Weights of a small image captioner.
Training: soap at rate 0.0015, 13700 steps, batches of 256.
Data: trained on rendered solids tumbling over patterned floors, 97500 training examples, 36.0 epochs.
Rows from block 5 of the image encoder of a small image captioner, named by matrix and row number. Rows with one number belong to one neuron. Each number is 128 + 24 x the weight over its row's rms, rounded and kept within 0 to 255. All counts start at 0. Numbers have three digits each.
Before each neuron's rows are labels from the 100 images, of 14848, where the neuron reaches its highest value: "top examples" is what is common among them. Only what is clearly more common there than usual is listed. The data: rendered solids tumbling over patterned floors. In brackets: how many of the 100, against the usual share in percent.
# fc1: MLP up (encoder.blocks.5.mlp.fc1.weight, 1280x320), inputs 0-106
# fc2: MLP down (encoder.blocks.5.mlp.fc2.weight, 320x1280, transposed), outputs 0-106

top examples: purple object (81 vs 18.6); its colour: purple (47 vs 8.3); dome (25 vs 9.9)
fc1.107:095104117096096097077122121141142107104107083170134135164105134148114182088099118131120142153103121143093095126156106134146145133130145158144128084135113111145084163120174126083084161091125131150143104183119111119125141127141161132144123109162166116096109107122122108120106137089098147093083135131146126150115114110130132
fc2.107:129138153145109114118156158125138165142131145126098157153158096159124156139132140000126130075079139118150091102106152109128158133111109134145139079134128143125109133154168146124109123172123119111135134134160157117117146131110131114105150099149131156132137130148103172142132126174120093144149114117148098144135111108115097

top examples: light from behind the camera (55 vs 25.4); grey object (52 vs 19.3); white object (51 vs 19.1); its colour: white (33 vs 8.8)
fc1.226:086134123082135162187153111124125130144109170111073142083148134158133125161111099123119068141129169140113104087113116186121104162130148139120115129180124138092103137092125140116095109104107147117109143121122147155104108131131137101124101132125151124126133103119112121128073108100095127144093124113112137146135125111114142
fc2.226:148122166133133133126106124095153109121103106147113163130132131120137155076131141118126162115157147104166097129135127132139126115136095149171118125120132135130143107119157081148153113131146142098125138136117095169158150178099136120174087110114115093150124172105125146122157082116151153147114121131135126137145135166151124

top examples: egg (26 vs 9.5); tube (26 vs 10.3)
fc1.30:117140179110116092127153133091099118160117154162110130090148135167109145129107121126158152155160121112168120113090151165120136128156147118151090117141123124128081111102149141123162137170152109165093100127120112127087125125106126123107116184131114098147133109111129119105114128077095119126145115084110124085138126140176130
fc2.30:157156153097193114115113108144126149143104100154133118150103114134096120156135145134143134164113137163096163117161149157065114109122131136094133119112073133159146150135149139106143187113189119167128104156187132143116119129124122178111155137108137101128151088136128121149108116095116122160134125182152129141177129178154146

top examples: teal object (44 vs 19.2); blue object (41 vs 19.1); dodecahedron (39 vs 9.4); largest object: dodecahedron (33 vs 5.4)
fc1.499:100115131190119150144156140123118111119110130122127177153128101113133153151111119151128129161125115078141100101158111108151123170139129179140156132101134122111139162121153140150150120150128134095123087130116158122153129116127134108097169153146126086094105133082107130086108143145170139174127116112085107147098094121102144
fc2.499:074135050098139195114146100117079087122135131117154151104108167117144131133123132104140146102155131140150135111097134132136119116119146105129147160133084105105107147149153159118105127104155133144085117109157128119124087114132138090108083188121087178144138139108165150144154145156132154139082144119140097083177131121086140

top examples: light from behind the scene (50 vs 24.9); bumpy ball (30 vs 9.6); largest object: bumpy ball (26 vs 5.1)
fc1.545:144170143143099111103110146155102090099140145137162099152095124128109154138095119115140109129130141120143141135159140141130132136138087141154151115148122135113142132173110161122159151095130162123088133119113117133084122110147147144173104115135136116141146167112125146100160156125112126131141139135121116128104118134107178
fc2.545:140143185088110107117156136134112139098172103131141156138131118135160125117102080123114118104143125150162118140145111168127125097121142114137141111087129104141114138085109099166111115168138135105062165098126152096145127165120125138156145153110125152124138136110109145112120122157116145100139145108141122122148083093133142

top examples: teal object (48 vs 19.2)
fc1.242:100082132133105086136134129091092106135140134124119119145061116115157173159104092124113131127113163185132104076153125120137141153163121138166130147110090098137151048107145175145140135112138091148141141140118119094136080124086131119153149116118148123100127086065094132102152102151142109113130139121119155154119091133121131
fc2.242:121141126133129162122107143144085142129108120119114119147123104155135136118131101107141122097094116118123144130163103101126131140134156090121074154149155171114114142141141166135110155106097117108058133123059130148121066146064109096122125132171153160159156096158153096136109105113131097109097131147134081118136124168151144

top examples: white object (62 vs 19.1); grey object (52 vs 19.3); its colour: white (38 vs 8.8); its colour: grey (34 vs 8.4)
fc1.218:131100134175182114133149106118126125150140126145116084101128139168113132128171117144137106082088096155097117070064150091155159138118081119112134115136134150130121133104138086122163158062133152081103137111100145170104113096122097135116125088158178109129137078131112102128152113127115145092124108133089150198109102166136145
fc2.218:154145143127083163115116161120099157118111168160156152135155127171157158120136150006093138122145117123146091165111149125115144150113106123145101131121148135138135130156112142116104176149141157109143150128128102118153191124094111097160143121111145130106145160124147089102136105150172120148174158131125124078152144099122104

top examples: cube frame (68 vs 9.8); spring (38 vs 9.5); largest object: cube frame (33 vs 3.8)
fc1.748:131147119164135121119175107105111121153131124116127136120099116123152155119141113156101148097172145074139098118139177141093109121107168122108185125100128130132109129079126106132153143143116096149130139150099129151095109142141134158149203118120126118127207170087157099119114134144085142164173151139142159155105155114099142
fc2.748:098075130122121140133114147119129099164071073145129097152133139128118124131125136135186153145097142113110147141121110148145144126166125109128079151136139137098101121191136114149125138160147113121117158117087123123111100122151133119181157111141134101143126110127100150121162128134101108112201147101175092119109156110124104

top examples: purple object (40 vs 18.6); torus (36 vs 9.8); chain link (33 vs 9.6); largest object: torus (25 vs 4.4)
fc1.533:134171135150119181130128109104091078114126081152140109128166084137152108088082147119132128191152136117074086173141140139144105117141132170104100138127163125111110099107138123069100139107109092124130127163107118129071113084132121149143127087105109111120136121098090116138139157105117139134090114171155142148137138137131128
fc2.533:140096113129095137104163130166158136125130119144118105151130154094107145127130157149140117106132146132115140073125105147124114128115150126105147126107099132179094143141106136162154115112155117114118137162144165117121136108160131097134134148116146129115099140144108134116115155121118143108142176127148095162125134167119163

top examples: disc (25 vs 9.8)
fc1.460:142118102103127126129159105129124122136060107126141165109122091129135116121148118119163130132115133127119137098176104092121107152132112190163125125147117141138176105106099115122107139126097163115177109116156101146170144126082158104107112146167136178134105148136096151123162128096124120159159117066128133110117139129061121
fc2.460:160095110125127147119112127131100101102148147176108099145132108110113125128121142181110112164148147130092119190144125128130115117064113144103138143099114095096130167143110154127107155151146137142116124104110128132124100120128106157130120122144101102165129120139134129121084084182121138142078083145115117100118121121167107

top examples: egg (28 vs 9.5); sphere (28 vs 9.6)
fc1.660:156118108121080099124187167141124154184117138090133137145129091096177118105179113150098102133103104118129061156095092156123104113137100098135159131147139118125121170142138145103138136154126099133105151146095139096128115114108128078126075143127126123129130134164125118144133161110121115122114148112105097120087085136141164
fc2.660:140133138144142124166105148103107142124138091121120104131110133135132123106088126092096155089173140118104102145107137153149146153112143132124168169133124129109159122119170141121089154149149125138131104122129121107073131146120100104109134125121107131116109130146138164144128163143080139169120102160125133082139146122152140

top examples: light from behind the camera (52 vs 25.4); chain link (26 vs 9.6)
fc1.192:112129129125146134164090109097127139133121140138109145122118171157116119139120137112160131145116110128147132076133096137128163106095116169150134126148131117125134108132132116129099110098188116125161141115172149121121135132079101075114123124126132184129166139113108142100165082082116143114107111083143089120129144126130140
fc2.192:104149137169112083145109113155063112124119125115084146162131123111123100119159160121122129075161130115095146142103157113121130100138087108103121072142178075159092118116145148127115132118148136129132172142144069102129151145095125151128155135144170092155119147165111098127110139143132137096147153138146137179134099163147119

top examples: white object (46 vs 19.1); green object (38 vs 18.4)
fc1.602:093162171130136145180079141168128141097113140097104097089152124122086135138100134161147120091177113159107113103118141154163152147108117129101119149189129148104131200119092100111106142155139115141137113116153141116122123131170112080160122130137135127110121143118085146106130141133165130124129156161101122120126145072129083
fc2.602:160086146130144137137121099151115107158100128124125162167112119119104120126163108040102138163074105113133112108148115158123095112113145144158106086078154077149125136112074123089138131140128130103099140067103152105146133132134131128099136158122153131119141133105158135161131124139132161148118089151133175144141135166099158

top examples: egg (28 vs 9.5)
fc1.588:128122109143080133165124163123123094100161149131184086123079116194158106087121125099114134128132145139098119129143134135093132156159104146140154123119136105111095145093130078101131103143118098102100145134108175126099089125111119151120126162121129130137141172142158106114167117151104104140129075095111147158154191137148099
fc2.588:121133105180087117128097127123123145148140074115160121140142115142103108106140125123164136120108115142114115119174145135143110102044087101107112122136174109129076112209120109087132160152128102128147118128182176127121158091150140125129166105166127146160130126126118106161124090129100134116124086113134109105120123139141104

top examples: disc (47 vs 9.8); largest object: disc (33 vs 4)
fc1.574:136114114143138118146130114145160125103101127068170118179072110165103151113117110157131109152078106111133111087099124134137140160104117128129130148128182095120119137114141124149122127124120146106131151112133112131149131134106133147111163099121121116078119135101114125168128107143122161134131153110136095124104079098145100
fc2.574:119088109130148118074148090138120115105128140123103157108131130132139133115129118173131116112128147139132210133093143126151027091146151122125119135122132109118154113153148160085127113066129115136139151118132118152135135138096151113137123131150148126104131079124135122095160120147083120102137143124153156134144193148117097

top examples: cube frame (42 vs 9.8)
fc1.224:144133138182110157102107116130140170147126154135140154142127166128113118119133079081113162118136143157179104161143134173155164177108176115122154090096153086133128114073135113146153112140119178134130136111143176111120124102141127125125157129139141176116114149120187147137126073129086154122100120150160087147139154077154117
fc2.224:163116106115130120129117134182082097145110104163117149148156113114151112118151118057166107194119115099109061149164159127116079113086125179127100128160107125140112143112157124140104158135140147137156164122134125143121102134166160114149180104165068137148123130133111129138126098121118131089137135112092185145125157128145128

top examples: white object (43 vs 19.1); its colour: white (26 vs 8.8)
fc1.432:123099135120100119121140101131141103131112094185099160136141070122121103117135108135155102142150145134095161151124151174112124117154134106114140187154188110119128118122158153099134148122106140145129093148122127140157135126133089114135180138138144164123125100106138130147084095133119132072118152176126144143169103111097099
fc2.432:095145109134167158129149126169126123155107170128106148129094098109154111141155131125137139164128133132148140137106116090156116105130132175124130101143127106134154163127095144134120115151165152105104123144147140113142138138132129134097135139143166113156105133174127134093145102094158120148093099104118129109103088123148144

top examples: black object (78 vs 19.3); its colour: black (34 vs 8.8)
fc1.378:127106121138128140179143097096161061110091124167142138119108101127118195120105122120133095135127055127113096097160070085142086140119075119153132110117142104137154124119120121121159152122132144128143137139082145093138107115197110139091114153172159113088120095112092106141100140121152116112091117135099163150141125170133109
fc2.378:105137155103089134108133146167132146176126087170108114142125148128102172133182112146120103117096080147148114145123104181141128140082187098072117140098089101156083075089135110138152135121135132118115168129143085127136129158175139123149118161103152146117126076148125092117149147100155133108121166151142106110159131089139134

top examples: octahedron (27 vs 9.8)
fc1.507:135109109101167112131098138179131164125120117098102126141101158125112129129185150177145124094180099126150133136146141135093139126128148133100116126081080135171134147150157127128148111148106103151144140157143127138095172108146132095133157117117113131150098134099174141144123163138118130119116108139111126119123107119111122
fc2.507:114164086141161126072117134144191113160171143110122124120142117123075091121125085158107129107127133143143143161131086127124101130151112115137092129130114138144138148092135128133101141116118109092098129127125163139132138148126119144112093124084122132111126121122151130157115135106086134147146141120105097168123122155120148

top examples: star block (25 vs 10)
fc1.514:159154068131155131108127110128139105130136119130151143133133093169148130085135105057119106116103177102126157125104100102122108116133121121092091138152140080125142133131142108113107082123161099100102104130116131145142113164153111151106124141088151175077121150130106097132121129134165110169155168108113163177112110094091093
fc2.514:137155117136108141134117110129198157162089135111148124128143121120167140108114151112139142168158111138125154117126112124130146074120099150123072187146113142109133136035150135114143119126107131115165148101132145129152153129106162141132111077101201156124150147098147122158111149101160124097110117083156105157119139148114157

top examples: white object (41 vs 19.1)
fc1.274:096145109123103147119127160180153130132115134104160086111177131139104124116152113098129109109103153133151108112132126107145084140136115159111114143156130118107108124127130107101129153116137096090134160091109130150136117138142116135127104160113131107116143159105110082140148122150119174121118117107149128162079110115108162
fc2.274:168122149137166119151123145125116149151103159116127144141087167084111105112089136101134173128101112159092113153099144137144122147081121097154168136095123105151093168118160142131084095177150115151156149160117111129148120107140152104130139110163153128111149119130132153124108129128145145114090140136108145072156131114168140

top examples: black object (49 vs 19.3); white object (42 vs 19.1)
fc1.690:110090117105126116113111129119123120115126118156134071122142113173144119155108159175128135082124108156116125114180114113093131141155107103108124121105135124130111108141139083118131130130111162166199105126149118106108162150108116097117127127151133121137134102189100147154110127146097118116134131137144150116145107150077093
fc2.690:088155114116119131138140137155117176114102120099130133109111112119140161122147125128163124118118125146096121116105128105106122120108133129071157138150100147141160106105111106145122122163139142152108148131071125133112097131174124118155104121111129107072113086113179113126110145153142145130119155152116123140140138080128112

top examples: light from behind the camera (83 vs 25.4)
fc1.303:148107125085171117126107178119134163104092121095131096152118136146166074150147176105142091174155115145174138171098101134121138122161160130149138117178119095143115142126128167125141104112146132155136177162130151135140076145157113144137121114137161179118137149148096094098132106125126127114130113086166150151109158097145104
fc2.303:131101149160136114111149113134106173101115146103134127128143110126148124142103141151104087124099114099125116163161104103135117133110149134128138152109106122114153128128125164111116155167118092121142164101112117150148090140142141133118095097124205145128156092114124163131110123139139131114107147167139150117129147097146128

top examples: orange object (83 vs 18.6); its colour: orange (43 vs 8.1)
fc1.676:127165118100121082122135182082076104087132103139144165197147161114096154135108122150177120103118148170133106093128123122083157120120112105109180125135107163132148066101098130117110146151119117126134109137135128126131180126137134195180145137149111134139109120116131169147148084110136135076150148075092136153142122112118162
fc2.676:130104147122099124132137111124074125114136135165124108134139151112132084153112168176082138110137160116127124130123105159129063113099114111131128141125153115109162150141119134110099160129128144149051124127118112149161164121124092128136112145131107139147121115130151134105152122146188079126133118130144114115190168111122154

top examples: orange object (63 vs 18.6); light from the left (62 vs 24.9); count: four (47 vs 23.2)
fc1.28:116124115141109117134124167072111110119061094136155141153137101125073146108098167175162090148128118108116138113105135126106131119129140111106104115113137133132159139102143132091180207159102139164097097126149122130137120122090107141091087086127117165163127130153102136138117162091091137156129117137116144162117133114153134
fc2.28:174180166118104137128084116153154156139133105141105132143130118096202102112145120117163094137120107133163101131109105144142071130111118112129130123122103121121144168120096112146107114163143077145146130078136133160114161117112106120161114106104105119132121077113143171117161082163140151149118113140170107097142152134165086

top examples: white object (43 vs 19.1); pink object (40 vs 18.8)
fc1.144:159110123124132164153132129130145071177106149137146088129073118131119150143144165137142137186156132127116133151113122138199113125133176141098150131172125163119133111152112111119144154113182133165103103185120103117168112124127161112145140131157157125126120149155060112144139094117146117150071137154126151113157106131135134
fc2.144:154115150141183093143140134077089140152100127152122153113159155135143132155178207169165107133168107116124117153134141152101111123154108122072095144113143149112135139123156095160157143121127106104174155130103096146141120128127138106154160143113124143103193089128114127163134124150127138120135112152164124086180101109157109

top examples: star block (25 vs 10)
fc1.404:127117105112111168167140107114115097128124121138129151137140090089117119141131109082133115092170125101158141123162127148112141134155116123124099102123165100095120115121116150121165137119123134135125089143122106121141102124128107110161151146166093106116130157155140120180165135151160091158133137155081092127136144115095129
fc2.404:118099123123137102115143132138176103130143155113112163127090122116122117112132130116109089125110097136178151133147139143114132089102127157145075127135111131180138118125144122092148086155129114165141114127126097090121127164126178105158157137126128114146116149149133152112140104120122109116113118110118132112112095136160144

top examples: star block (53 vs 10); jack (43 vs 9.9); largest object: jack (38 vs 4.6); largest object: star block (32 vs 3.7)
fc1.127:118121142102132089127167122123131182143112112146159143145164124129149105142130133131167125144132104129111168155146167112177140109144099128172135101144148159098087152136119091171110085121118146094132127139159149126181113077119086082105130145140123127197088147111154166129146064138169133147126114169127093123117079085103171
fc2.127:143133154115131121090116137131180128122144140105131132135103178119140109141132097132137134121148183136120126119155084118100132096140123116103131055152128152120123122177159140123133063115141116133094109100095100092138146115116122096112149158106150130113097151161115124152135135114116119130095136110140087127079154111157144

top examples: orange object (58 vs 18.6); its colour: orange (28 vs 8.1)
fc1.253:094151117108100106111142127071093082110129100161099109089099160185134154173118133138099188148155129121131121160130189141142125115129127136096171158134139130143098101128152139109179127154117115175145094142111089148183127113134156151142111151154114125096122161113111133096191130141112162155107114136115138113146150132138153
fc2.253:109109096139096172100108121143127101115137138126105133119124137118163126128099146207111175084153126118130164106129071133129157154080172124132081136108109130112141140134111150151101130100167116152099140081135148119154134122139105152113158140099084109138144102143110167106131122142133137127152110081135134086131127141124119

top examples: light from behind the camera (66 vs 25.4)
fc1.162:169137113120172141162142133146130100145116144175120094083140117141131147137145092167092117144170129133157148109149121102120167140091142137134103130096118124166138132130129115105136154151135137165122149138139106150112143156089136118121118126116103112155147111125188095178125117068127119113109055138129138119164116115104130
fc2.162:150094090142102131109164092103122140119139109091130146085122142134156164136131147106132126092135094112119140106107137156156135137086077137136127152138127141116156124155143165139092128107102183144133120074143114125139085104097103173110106108128148140146160092105134144121123152141122144126126141129117110141114178167133175

top examples: light from behind the camera (55 vs 25.4); pyramid (29 vs 9.7)
fc1.757:151117138152117130111107084137102124138126139109130116133100107103091124154114123115148113128087107151147097110134123104115150122130129121138144156169122125126102091153124142141152117114125096108108119110119075095116133200139106123123105128119116134133106132061135113168108124115166131139161182138096132127102136125126155
fc2.757:091156136124115170096131124219122151156154139136126116124128113122151100134118117165075123086105187138098102117176119116102143142123137136125129079135088129143125125118096113100136111116115141128118175110110103106132148118125121121098187104123142144149148089120103149106146149094118153122130122146115111120122139169126128

top examples: grey object (62 vs 19.3); its colour: grey (28 vs 8.4)
fc1.756:113118110122119166141095120166128124109168121191075099140175137097149144176134113123123166165178153144103185082131143150121120124163133151122148158122186127083106091116094119109114126154104085160119143164121147180129159146138108103161150124141100155158115108143142135115139096084120152067151136198095131142147102070155166
fc2.756:117161143120111130105156169152159101176114144115123119086127107122138135160152170125100091141134120134133118089139105114153123094133126113144062136153148098140101171131082119136129077149130162129201104129171161115135174121136170169080122157149141118162103104146138143140134110113197140094050126097109107140128144123143137

top examples: orange object (41 vs 18.6)
fc1.354:112141154116154150168098144111100125139138137127082156131106141147099104117126103149133177141118128148131121125124134119122130149121099150134120102028141102156142196139148110124179139110138208128159132078169141104084089114089136129158152146138121125128120113123113130135152122079184149128119159133123140123115155150171140
fc2.354:137097142127082147133150128104124073119137104138146104125167126143140147105118108112132149162119138098128126133104162114177122148099121095119141131169067148135126151154090143143119153169143127146149131177124166180143103131129130170160149083113180100141122125133119160125114141154095102100153116128115136115123169129114157

top examples: star block (54 vs 10); cog (40 vs 10.2); largest object: star block (29 vs 3.7); largest object: cog (29 vs 5.1)
fc1.268:160148129081104142167133167087131109095103146152141122175134088105078099129139139130139155094148140125142105139135084144126093152126124141106134091138102122142153111140146093135150112125108125181116127153118109111131157125109106129138141133101123121130099102092093110140133080089126105129108101118150098138120142127122088
fc2.268:119114144126115128132148095108177079167097161119105163137114142118103120114103115123122116158176152109159147102169116130157082138096136157140146087123097114107147113101118124122137073161149114083141133113106144108126078110143169159135132156098098145122139138120188117089141122123108119086118137134158106122132138139120194

top examples: grey object (62 vs 19.3); white object (53 vs 19.1); its colour: white (26 vs 8.8)
fc1.212:095134138119108099143143127114128084136105122139126100125192120120146095110127071111160114102117133103096156139165129128129166113165134096138121138190060154117140124112137131117134126133106084144127119140086127162083098111066107143135112091131122086106124135108116154126139097141121174084108146126110155134099146125175123
fc2.212:139163148144114124167108166135136159118116144116137125143113112152128112129149121000138114126147109102115094119100151103132161120095134146155103128104101123147136145145102172123101141149161153110088159121123149078155147128141123118136126091118101145154140194129124159124132176155142118172137141138132140105114143090093110

top examples: light from the right (51 vs 24.8); orange object (50 vs 18.6); red object (41 vs 18.7); yellow object (39 vs 18.5)
fc1.233:163118123148111114113098096108087129101130112117128129158114088143164137104143146132181127116128143137098129131115116126099079076141131129155134179158129111174164088102164143117086124101110091067127105136119122131100156141137135158110129118122114148139164169154129105132122113101118107155122139133106135127118143110117126
fc2.233:142098124139132131113164126132166131131118145162120136142144148144133136151106204198122137126134079137152187128126132130142134126115158093114149139168132134147154129175138132124097145100100150122095127094123138131103130181127176129131116126126102119106114150141155136082100184153158114139117093160141131071167134165119137

top examples: teal object (66 vs 19.2); its colour: teal (41 vs 8.5)
fc1.549:143117095180142105101079103140167147137124136084085091075093168173094120123152107142153139114157078145121115129136114095141096129126123143097154100130126149134120185141157092104190104084139174132148146113121168114081143111150131101123080132144100119103140113105125138107123123120127120088129116100107158156123149167095153
fc2.549:155128142141104157128140125149126147142118133144161135136171166157167102088119112098117154099112140095171152140128120135139088136114124087132133140121164162163112129114106108124099160113129119107116092112145092158114132152111116113140129104084162141159103157161133095136163063100106121184117161150102176104172141115141156

top examples: light from behind the scene (60 vs 24.9)
fc1.275:130107121110145109133126144119080173103095117168146096123115131135176143147146108133190117127127136108140147211110187119122114137170131093096128094119152153136098093178129156149159103133137105143129137105127152136140115157140145155121100146126146171129098153125102094131175124121130159148166145120145112130096170136146121
fc2.275:146127137136141112115159123084122098130128102124138150129146119120141135130125089147160099107108110128088102177135149108113105123091168137157136127099160101113104134123129139099117171164115118129148094144117139157092144117137132119138142117082188128121101115081141158134107136168110120117154159137147127120149138149110162

top examples: orange object (50 vs 18.6); capsule (26 vs 9.8)
fc1.646:077094126115099101128100129132125114134133068149129148180172136124171135153129099160123147165110129140121168156132123159119112118081128119141116120148109102172134148146122076123137128095093090106140115137093142105096153138149124110136118169154135187127093166111144154126117086094132105157135131129146176133140177183119151
fc2.646:131102134195132114111126138119152139134122148147119070124115115135139154129156172174135097114115145141133161164129114126155099158127094104137131146122145114159184133134114128087117110153129089135084122079095153128099136172142141121158106124077123121139130158115061132091148153057124102130113153110133126120123091144125121

top examples: cube frame (49 vs 9.8); largest object: cube frame (32 vs 3.8)
fc1.134:103116129148159108163124117167122135138131104149096074126142151120107083177152161150175134109132134081127117167107114119131135125163147100165168089119172130127117145147120122080126146120118127130146132169148149119137131142140102110139144101169120174166146150158075149097105163130150154129114117115152128103169155113110150
fc2.134:083130110110122152114119097154126128142145100128086137202122121068120127096141134126112145112164114143115125119164099152140126117168106101134116084102142183110102111077153092144117115153125124130130105158123132107117170122123121163120146089122126181145152116155167156118126136100107131131143136102163161140103125179081159

top examples: orange object (53 vs 18.6); yellow object (48 vs 18.5); its colour: yellow (29 vs 8.2); its colour: orange (26 vs 8.1)
fc1.591:145132125103099153160085120106089129123132108106070156149130165094103164162182161130081147161097135107130140153124132100122112137103127138131117115167156105103153082178118125175128065106121113135141128097096119148145136128148110199068118162125137138120107123119124139144145131116114105121159123117147137138152096160128139
fc2.591:151146115158168153121103158131106137109156115107144106105123114151157163120078138141128124086123117130122113129166134135124148093160132131116124115124139176128128133119082143073121108128121162127114123140157086127104150162123143137143124148134083158126159168077119159109114139121100125149106180103122116131134135119135132

top examples: light from behind the camera (62 vs 25.4); white object (49 vs 19.1); its colour: white (26 vs 8.8)
fc1.232:195102112155132177093101096125154113125121099187134118144162130153128118143090137110122153113152134157083163140120171135144137094086102120125124130152159145124136089137112190136137145080160137138125147157145172153127153110109109112091145123176140098082112117144149121123057169133130098124054127154081112132153147116163106
fc2.232:161081134114112104115133156154116070123138149165099144110117118107147152125148111084147144157128119088159101184142144114166145174142123165149133133138133123144087150141119107103148108140157132113150171148151131149101140121176129121102178137118115159122168105139109107090146090137122116135116113113148163111093118140114105

top examples: light from behind the scene (54 vs 24.9); spring (25 vs 9.5)
fc1.53:131127107129115123079106167114111116166135136110142124129156147182166108095130148103101128132119100106143117123142116176167148119137158093117116107094163128139129132158126178080126098123162159144148134157192111164130148143180152120127171143141116114128129137118067133140106133112094133153155162134160161106119118111137140
fc2.53:126119130111137131146154102144115145127123094139093145149164108105103129117163150118151136149136113114130118138126102158134156157213094144127137112117117153180117161110131153189098173162132164139137190119101129124113072111130113132114140112132173153130084158116113124121132178172107158099129087110123120135125143188128151

top examples: light from behind the scene (51 vs 24.9)
fc1.594:143141116109150114140079121130126138152124144110109149124108130108096139099103114143113130119144095126104123097091133110138115102158107129120115135141115139135105120103118105103151170142110110124090079129102092138111102079120158102124161136151173134095136078095136133141109133126126151088084153120127096153176113105093120
fc2.594:130117067113119094129121139099182123126154122144077107098130107087173109061121151184111147097123134104099166134067115141156103144166110159146126158142144125090129106167156130159101129090113113111120108140155168149144129130136107134164136097117186127139126126128125093120140117136097139131126093139150136135150131148155138

top examples: black object (95 vs 19.3); count: four (48 vs 23.2); its colour: black (34 vs 8.8)
fc1.396:120094124111150090122178132118107117129127145103121109155139156131128101125109117156155166124129068129089143141157103148117158139141081118136148152103126185147109094100157113117173111120164118123130107092108132140116155139151127105111116164150158118088088133156111146113103103123115125072132113119147119104152137151119103
fc2.396:154112137112147076153119159120147173156074162136155138117128102119166138142099120078101136154147133184116107097111172138138127131125125149091108102126102145132125181183095128130102123141130150120140110157104169120109114124132141171194115105106164133122123142116160147133138102102145143148119149143134154147118161110126163

top examples: light from the right (50 vs 24.8)
fc1.248:137164134111092126125114125134168151092157141110144130152135133097142093102142165131135136115139158065143127122139122162134171130159120134143137088084125138136145162119155150138109107139103125092180127149112104143076145141095112134154149117127168136115122132100144126155099143119075126146147157141156137130123125140153152
fc2.248:163083108172136131124108163120121137158127133127156058106128156130118103137160119097146142139127161136113106154116149107151194133109128141094126077101124070116105068092134134093105110091104127161129130127138113100138115130131102116102134137130129105121116085108145110123124105104154105138128139060145162157083159150129065

top examples: teal object (39 vs 19.2)
fc1.106:165131128135081146071115087103165146116105148125141100103153146168142143105105127112104130080190132144088197150132144108154159170124115076118115136180149158141147057151121163131113146104092142168133130115158133120142132103143122121118175107144089111103128103149164157118115120123117112100105127160124108109178099099158164
fc2.106:150126122095148094107148145156084092133151118150118133119141131105089116104154127079148164140096120100146093134111094092118166135111160140148121115122127168140065138124112129118147125179169136128117156153139160122095168138149154121107162106114133126119097104144095109122169120148074128107118148105123183139119136114121112

top examples: light from behind the camera (70 vs 25.4)
fc1.632:168103134086139105129130176145116150142137122150182154125116135146103108175175101104115103114121148102148124126140127147123173144161140172110194126122129109114098128178113145112135133152116136144144118133111127121176127137103123102127111144173158140110121113124162114121138147147128154139106131140140120114140119108124115
fc2.632:127118155118174097099136100095151125110128108120112146142153112110125154178131127203095156132108130162113158114098143145077122150139091142133164153148150141120142143102132161140126118104140109107118128112107113123166086118096145151152127070100194112117096129114112121127105096118100128141153090143113144126134141122100174

top examples: grey object (39 vs 19.3); cog (35 vs 10.2); cube frame (29 vs 9.8)
fc1.211:138153102134105121096107131126103128129137097129137154099115137090162124126143144113169123106164162099164130140099107127111119109137179132121141113128069147089159120154153134137164140125125140136098095130134125127159111084127104113105149124075166125149137169089136110102133118166141117109193139160147125108095145066113137
fc2.211:128157112089151140129102119118131142133099131147099100154162139069125132119131141067113112136145150129124153116151175164130114109102122123111106115091097128101088096165115121068133137114096094115115133136125132153119076092149142123121125128148131108081109112178133160124150124122129153099103163132132132144117126122095122

top examples: black object (45 vs 19.3); its colour: black (28 vs 8.8)
fc1.524:125140138166148097149096138107122141173148125146121109117112116141103136157129145140087118132118151173149115120117084127105132112134112167139097159104102123145145165106176085083073088140154138062176166121121130142103103116126131120118123140106136164164127126131143085184076134153148153132166143086123123139139123136125123
fc2.524:105123092146119152135117099138137092140117104163139128059157117116156123111120139155117117174115116099144108134117130145175149141136127112131121130172131133117139107123121102142114141113183151171101131126151148143102122123106133170168066143129132153133126102147148122144130124112090151148118169107141148173101098137112141

top examples: white object (67 vs 19.1); grey object (43 vs 19.3); its colour: white (28 vs 8.8)
fc1.656:110148125139163117178136127144124126089139130147127161105127127124143118121119149098106142102114152104130137104137119125144157143113141110114113118128150165117107112127150105086108146142095139111134119096087139111161151128134098084155096105123152117110148122152132089122102102139137120084127112165084161114125168161093126
fc2.656:112169139118111124120100083146125117153115153102137122128113111081127136158106159081129131129120110184118118130180138152119109126134137096139088105086133109147094113132124140149104091160135139060108121107125132109148125155185153162118089143109122154139124170121115158149150139119111138112133159180129110097145130113077137

top examples: purple object (50 vs 18.6); pink object (44 vs 18.8)
fc1.1:127113171135101139083129101157159069127105141120142159150124137147090115081122088140107153122119127119131102146133115119173136099125158158113175164112131150108106148176145130107130151121148087155140082116096098145122099118123150127115143100146148089162121103133117133116115146111091158121093158117121163125101107108107133
fc2.1:154118132132152136123096133147136131144171132151129089135115116132160138132158111058136136104130129118116110140123114110107113145131100116106116104140151147121139155136145111127089178151067181127118151170160128116128154136094135115102145114122115099168099128101120135139126100145096109172138112139133123130104162125126140

top examples: octahedron (25 vs 9.8)
fc1.669:084096178137067137109116115129134113123120130147144142120182124155106091090125076130123135140148129070146111125158149099108143103118095135120137143154096132128102150139140141114136120120173157132138113142085131132142137060127116110112126124148071120169130177123120113158081121125160145115171152083180189122185164151155082
fc2.669:151130117184121132163141130146150154124145107156107145136156127124107127190150128097161129084115124109126117123126097124122113138142139209109142133128137122106116130137121144166129140184130156174145140110112089090091123090121116139156182099106140125109111131118149156088123112133089108115140147157107107142115121154123160